config = dict(
    model='sound classifier',
    n_mels=64,
    num_classes=[16, 9],
    activation='leaky_relu',
    stem='single',
    bidirectional=True,
    batch_size=64,
    weight_decay=0.3,
    adamw_weight_decay_other_params=0.01,
)
Rows from block 6, named by matrix and row number. Each number is 500 + 25 x the weight over its row's rms, rounded and kept within 0 to 999. All counts start at 0. Numbers have three digits each. After the name is the row's rms in percent of the matrix's.
# weight_ih_l0: LSTM input weights (gates i, f, g, o stacked) (model.rnn.2.rnn.weight_ih_l0, 384x192), inputs 64-127
weight_ih_l0.126 104:517518505492478523538502526503531524485481484535488529481533473513481520492536524522460509514432496461517498548541502490483532520528506495467508517494484504513458443489479464470484515465536556
weight_ih_l0.127 090:506546465502500468502502528459506477495489511443545536479516543488467495520510503507539538518480486496507495504510496518437506483517481543512488506482536546466463511446507558518538509487487500
weight_ih_l0.128 098:505462499490529505484513485506518514539556449516550490515452465521459504490520524462513481510462505505500487508503458511517517480516513500525473521548516498465519499503532469482470515503510494
weight_ih_l0.129 101:443483568554495477496491489510529520515518534498471463500522482464449507496527488513533499480538529491524477497530498488497489489459492514524519512504529518494493482454491480458487542501504499
weight_ih_l0.130 104:500534464503533492480550497509503500519453508472507491474512465502525530540503470490526525479502483537543489490519493503525520501534527510522485504490500486507538483479493560513504418476465523
weight_ih_l0.131 101:512499510482497471496469436517463431475463482524523489484522519472490520500534451498464513476497492496485515441528481468501497508537519482491473549510504471501483505493497523546460481439482499
weight_ih_l0.132 108:493489496528499476497504509485525440502503465457480514479437523486455503556470469479507496495490504487525534511479541463518461468525515522493474491514535498538507494526540491533493452476504495
weight_ih_l0.133 101:482505479494518522548477486465524541489474459512513468517491501477501531490505510494522504548467473470510490505455476534519489495466519495534490512518487494512483456517510517520521529468493492
weight_ih_l0.134 109:497520508486496511489503527498495468517524522494554521506498488453501502533468480476490547515528494479547521505484511520486541488553510508511500501504463524476464492498514507503475514509508490
weight_ih_l0.135 094:524531528496466510501499489477505514494459480468494491519504513454520506497542487491474471476486478494508534455520478490478500497516502498516552514463508514480480497527508484472503508463506496
weight_ih_l0.136 099:495488499490525520510498494501488536499549497496503525485541555447490512517507521553485484522463494493511497488479527498549479495507524479515524530471463473516502524507489478501506491514514470
weight_ih_l0.137 093:531519504515570513505511467505459477456473531498518529503491465524520494520523498530461501490500493445487515471497513524538488483517524489529485495467469498528490500501523490518490468519497517
weight_ih_l0.138 095:489512450513509509494519537469521511465459530510470491504492451471526528517497489515485509499525503500498467519479477515489498467534458535500479509507483519546482542462524484529563506534508495
weight_ih_l0.139 109:518508518491526534515481493532500474466558521552482498528551475466504532540512487484519540478510573499497502493466484473522522487523526495525506473550509529486502482484456494498465485443481507
weight_ih_l0.140 102:524520506461507498509498523473469480504478481468493511540532488496512489522501526513518455533533448499537567499451470482487499485502498496527536483509496520491505548517505502463483477459502474
weight_ih_l0.141 107:459533491454540508515471496507470499467530484502489503511526476507480525494511493487475490499456502514532477511495480526527473505487508521451558536445484517482497509528486518525487492476520519
weight_ih_l0.142 106:498512457458502488540503484524484463516496562496471480516505492485483487504484463442496503519519498508507467464502514508502472502463494463506514508503478475508475484463473505426496494504525527
weight_ih_l0.143 099:505492461513468538524501531528510510501512475549556497544474484460507483486521475538514506482490515537546533477460474461518484481473459495508548467483516469537478511534549472483451485485490495
weight_ih_l0.144 104:517558479482539541502486475504510494484470511504515478502540481472549528492470433489476490496487478486494502483502490470485505515502511517487485550469485477474477496477501509528520510451519466
weight_ih_l0.145 097:499533482493521501522501491488500502457537508525514501504522489501527460472492510494497518466504507491504538451505459520531462512452454477504465528474485508486473554485509529497566493516475548
weight_ih_l0.146 107:496516481483507518586500499494464475451492538495552511524547503488491493449480504475527525470469510519525548449480522497475478486510531502476491491461488526512509488464513468497470517469508519
weight_ih_l0.147 103:491471511498464485551475530491467414506503509517530506508533532530487492475494483495516497482521476496505469550512501506495495509530534479501486506492534485462477465528486522500541536496509488
weight_ih_l0.148 102:475488530492504543511499530490503522479487522502508510521518466515489476521482490532513507518495507469545519496511456484546446517466532486515485519492505515536548490464486463452535504502527471
weight_ih_l0.149 093:497488468502499484497494515470488487477496533475509475520512522451503469499494485491495552523468502553492531511530492497469490512457485500513488529466475444494480483484528449492482513506550484
weight_ih_l0.150 103:492488520512514533478501480464518489503515539536523518562497535469513477500539456482540500499517527455520514523539485504520485506510500520513529512470460541513505483451473470512497475509550537
weight_ih_l0.151 101:464453498506488488492499491488492509493568490534529530503519550534529548485484488519489494514478488536511474465467493482492503516504498527518471508498485494546432458477502470506512507466531463
weight_ih_l0.152 102:494497503476484461503530519482451476476525483448481528514536491540484507516486482539515514530495494511488539490513482477546494467518532482529471531495479525512522527482526511468516454462548515
weight_ih_l0.153 090:448537487484515466487496483500486491495480495476517515496471520457484523525527489494521529495525493493512491487533505470543475524525503447495507505439500481501469475463541508515514488521504505
weight_ih_l0.154 099:523513472502521525509514510536501491494527491524567511477431493499521471531484491457513520525473485488482473487494529465520472472519476492514512507467442508506444491498462530503465556476494473
weight_ih_l0.155 110:515520520454528528496504503531504535552505541514530454496466515446463507456505516478466524538507519511513494470540491510528520475496487473511502489497502512463497529479518501509476536451506527
weight_ih_l0.156 096:484522522507482503500481484461537480521446516516513511500458467522539502484488517481545523533535551493492480495513501439455474501527490421509544502504514493472488529454468507494497479466506520
weight_ih_l0.157 100:449482498519525512542530515524510491493556511541503538511540517461520513539531483477522467525454494525510497513503484529529510479508531498524503501457500500452536498495443466473491518504506508
weight_ih_l0.158 103:450489515505498511499479514504502467494487499538515519526480528490525468498505522551441496521483539537489493476466488511498519516511513495528496527473512504518516467484503505448514541498521451
weight_ih_l0.159 104:458493515469524533529504531520494482491523504505540476518537518464463537485508490478510525484474497474527493495501492503507512542508499435527482513494519540516509515494524529478513493453539544
weight_ih_l0.160 107:514513490534527499507452483486496532495549490526485470531468505503479519522514505485511531524525504498509502521513494495502490502517478453512496525525503502482489499482505479509503509464508510
weight_ih_l0.161 100:452494513505519507511434503498460478465530521487526478495499461490486481502495479506461550500485504508507484526499476525487521517485517492526525521516511453485485448474491514449540493462481492
weight_ih_l0.162 100:488512488441489498527528454486540514490552484513510452518494515469502466513459504479495485489501476504518501508471521534525478477513496489527470547506462534521490515501433462541509498528520502
weight_ih_l0.163 098:529529518538535551474497516478502458501474496501519514461438501505485501491490450508522467488513537522519490522525461473469527517481495473492503530477507532527500475498502484486533556517487469
weight_ih_l0.164 111:467518518513496543496499501490477444495514500466514521504551466520520566515546501453510523499487510512542510489524505497527527487535495493507496542505517522494470516501503487443495498512516526
weight_ih_l0.165 096:480504501495502475546525530510506492496496499565537524510528538457481486498495522500485489475430507476513500536497519479506485496530496445468502529492480502521502483513482531518477488502501463
weight_ih_l0.166 095:483517480462508514513490487518499504469512525495441535552505503450559485512474516490529521480512482478521515509463483503520466476503522503522490524500461481495492489507526488488488432497451507
weight_ih_l0.167 111:486493524550517507526447522530518525519519510530532505490527515470467490508511511538485534526503527542502544482522537488520449462498494504527509538496489491520447494481466508525458506485501523
weight_ih_l0.168 093:527534521493515499518524502469497508495461535468484488458491476512474536495527511538486505505523515481518509495505445486484509523483453483491484456498536518511526456542491478502470553491503458
weight_ih_l0.169 099:547497496513539524543497512502521520501469519499492484530537507525494514551512501495519457516471480525497532539534469479503539486527507463503525487504479485490507523534487517482487479522561509
weight_ih_l0.170 097:501515487519509507506518526449523500537508477484487513505526521495468559505456465508474445489484502571519526497491454521536499536494518462495532493484483479502513490502505450484467453531481489
weight_ih_l0.171 099:459540488473501469503480550506499457496522516502535489528483499483552513466525496537491493478515475497502471497513508475492491548512538521513539519516495515527515491493475515497466520466522496
weight_ih_l0.172 106:523492463476515529454485502485516475486509522548475488489504523522542515491459485480493467504486484515587495500481438504510507521512476494509477499475507446491537520481529512513489510497536502
weight_ih_l0.173 105:487536476468507474508533511523488492480503504498529515524535522495452522507530536484468523498516503474502469491515484489524506470554506503498520535474518474505469476466443528486481508482538501
weight_ih_l0.174 103:512518521459447484495461492524544493498469484499567518558501487565479512473476505517498502481526512445516505495510510533517465509463502533498479490493505543494495492452506494476541480526509504
weight_ih_l0.175 096:506459492517545518471513436528488522502491495503496536480501515518498472534533480480496492487505482510493496508502483482516507503466528498484474511470525508480554490484468477433494481478497552
weight_ih_l0.176 101:503499493493464511523513495492493455491523490532504491529493529505485463501498562492466478496505548482503500492487490482509513501491551497510506518462536531510445500520502486521488530431471518
weight_ih_l0.177 099:545501515488479528539454476503548486458513506452491477508502516521501479480539477479534504468472454521499448478508519504465488518499483536521518481489466512485474490468472461503503476518505491
weight_ih_l0.178 090:508530484490478495533522515513531510583476494501547508470494488489506505455472481536525461524535503443504495501465481525514548488528473491490495511517525497485465501498531493470524522464490498
weight_ih_l0.179 099:537471513524541469488501519489513477488480523465513488481498479480513521531517505493516514487519479530528500509485492535527494500529503489505517548509512513501508497497472516512559492504486521
weight_ih_l0.180 102:474494478501486449469514484486518504510472509550464490549557473455441513453474502516498524517511498506487473502504475516527468477500447545528492480515518507483483499477480520534479515539465489
weight_ih_l0.181 106:508516502482525471471493500494525459516518518489466478479472533504496509536532482502503457532519482492483529478491482539509499513478529450509508575500539541518468477493436492460489482465542477
weight_ih_l0.182 100:509468488526470496537456478552468473517495547522510510504511506489517492501531536530506533536517475498525509482446471523476465522520520439467498499499435536522531474502476482500507474472539469
weight_ih_l0.183 103:510458477485510522503466502480489523501536539522486542542516484493457494503472547513523487510454449488510509525485492497488508487498513529511516521499513493458485459460504481526525511445522480
weight_ih_l0.184 103:500526490460524513513478519465500494530505539487486490492515565522440521515498516555491509517473521522519444494499483529495498516479538475518519523491479482491438505455521486485496439453501502
weight_ih_l0.185 103:461475483499481515534468509518524499529509541474484482521531503460480525515508499475508521555498520533475505501522517457462487497487502529517507546508514521493501499499502462527476475509522517
weight_ih_l0.186 098:470526466505515510502490517537472520510510506480507476544547515540494473468477487515548473485493508521559483492475479519457501493515517498474485516502504522521500500510479498496511461494510560
weight_ih_l0.187 096:476522425511482529508477460458489468514488536488506519520490527474525536513502463501523521496532507431535495489485477515433524448510498470523504495482519542502520521541476495476477530479495483
weight_ih_l0.188 097:503502478483534465518478466535517492499510512475523452531490481518534494501559532521519486435499529493503460462475502480490467520475480538494526500460524504486531515489486500497473548479522469
weight_ih_l0.189 104:474513481481520519505474531499534497505523511549524497477468478436500536514535497432481479516531509496494486527514465531507509493496514480523458557491503477467462501449489498478524507458538499
weight_ih_l0.190 087:476539469548495467511527487518473496520501510503468539507478501492487513471460462486523534485485473474479501491481472532510469527505493486541522508468515562453482523539498526532474471489494508
weight_ih_l0.191 096:488519471511512537500475526484495473430478486488493515491511567465467490474505519448488513499499509514536511520522503490501508512466462519524468569431526530481501477501480511522532482467524502
weight_ih_l0.192 101:522466494521503570503483477442488462494472516455479481508461534541506514477534506536511471502518500493537485518448466450531466473478497497469519481472506485459503534509507506517498501494540521
weight_ih_l0.193 106:511474459487457509499535528501452480513488500462505524507505504527514502532478491511505508520468484520540492471474505532484474528520494535504538511480503498520503524509513518545507501534470457
weight_ih_l0.194 109:437497473449488482497495495515511488486475519501522491572513503488502518463491441456482492532490482495495489510462472488493523498512505536529533472478515506456474531521471521515537517464456512
weight_ih_l0.195 091:531438543493506467468491509584523512481535531488490491529489538496483530529510476514494505545487494502490493493478491539559464512486552512536512502495503480482492482453515496502461477488552480
weight_ih_l0.196 097:520475501539499522498473458548555474503501524526517467538490504484484531562464521500480467481498505458496525515495515501488483570507546532516530516514469564515492464542481520474571501547512507
weight_ih_l0.197 109:542501455521499512445462513478477475495494459502505509515527455474546498487510530480551482493494503495512546529541477525490529528485486495503485492468485525462456506518452491540497520514517493
weight_ih_l0.198 116:519478501534477499509512471534498472546470572480525496463520467512507509512504482527493484494524536536476438518539526504479509473481513522496523484492476516534539500487501496448479514478517521
weight_ih_l0.199 096:499537461467488508483455536520548546490539514491497484440469524497458528493514490531510491500541469553527490516512518488507485479484534517475498513505490495499559520528512499484538549525524470
weight_ih_l0.200 097:493520487489517504487509476522498486545484496498525444519489515553497476518492522513487474520520521490499519531504512489490520466488494475528479517486516497485510546502512506521504505518547508
weight_ih_l0.201 107:498521477511505482498498521541455405485567499524507523509454485500487472511488498473477497511478512534536491537509487484477531500507560464481506543480538507523502517495491504503500484525517530
weight_ih_l0.202 104:580544548448537554514562536491485482492496509528482568538473486506519470477515526520475477468497491520498539532514506538539519523478509478527492493497462486525534477490544471509508553440525521
weight_ih_l0.203 102:529484532502491566531486460495507512482471490444511524499472486512522473511509448535495493493571544480494480492512492433511480509509492498479546508491516474467473527491518514474509479495502457
weight_ih_l0.204 106:512545484502492458511523536517504500496509510508501541468509479434485465531548515503512536524465547495530456482463474483506495527459459498531448466501466509478474535526501497512506502470525489
weight_ih_l0.205 108:480469532452497469471459418512465528535548500523492492498495522485522526497455498521491493512475528496488502469496535499493508491521494502489516502505476490467502468503504477518512508530530427
weight_ih_l0.206 103:532471539539519465479492465477494525529500480532487517505514507503466416520494539498499512456492486493504536518447527567505526501479516481478493483497497474493458514547504493492476493518523531
weight_ih_l0.207 097:467541495440518513511449551476535451501494483466503526498520475558483560505524493503458491469441498490474499478463499487517460520494513527512500501504480483487491471483461520496468500493473543
weight_ih_l0.208 098:474523489518498513490490457511496505488531507468490504548492518512500486520519522463481506501505486455480469520483507493490454487504520489498532546505545480492527473539507511526484463509518539
weight_ih_l0.209 098:492504527461483496539500512532480507481456474492504505530483518502439451503468487536510507491497524508503502487462530520454540496469448482480474489460510509496527512500515521524546508485495611
weight_ih_l0.210 104:487511474517518544518504502428499482468488484447463487463503493522478535481532465531513514513466478512477496490489512503519504505495480463514515477549450522517523520502473491525491510543509466
weight_ih_l0.211 099:497485480530481518553427470508522501525500487478510458505523492506465482489487514553518499487490524461481538505537523515477500517479472498454479510484497523519486489509498498502540461498509500
weight_ih_l0.212 105:505501520481507464516461474498484542510520500498531527525491505514546408474506504528493553499538526511510518474510500541492497494505519507509510529514465468492456521534531481499497493504515533
weight_ih_l0.213 095:517497505417461541480529449483485498485470496508478530463508453502504483491516491469483505541523521503499492493500528518509478458508519505493468447489480518528508498505503504548511540538482452
weight_ih_l0.214 096:531510514502500462480510494442520513466525502525541494543555510453468483481503522504482498530485475501512556503539498496483487485511521507502529490553528503493536489490494519535486527471524463
weight_ih_l0.215 103:527488479471516538463523470505492518489509502486494469516498475504495486468497516523482475466496484437490539502517539513523516487464505538525458531533503498458517491508483536503520457473487509
weight_ih_l0.216 099:490456513511512492493508485524509516501473494511519464503451493497507503491500508479514495499506572484477481479464491514511479524464496499506443508465423519484522527524499494504485491533486477
weight_ih_l0.217 102:523493516502469511457528521478492456506534510464495488471459544507487498538416500522530489513516547505472494531484499527475517510477553491502466454478462490564497494543506498486492499519497569
weight_ih_l0.218 107:486473524509502476500452510530487526475547508481509445476514521483472516513485536476509487469502477505451504530569491512459516464504499495440482529482484530505488474511520549477518494544409465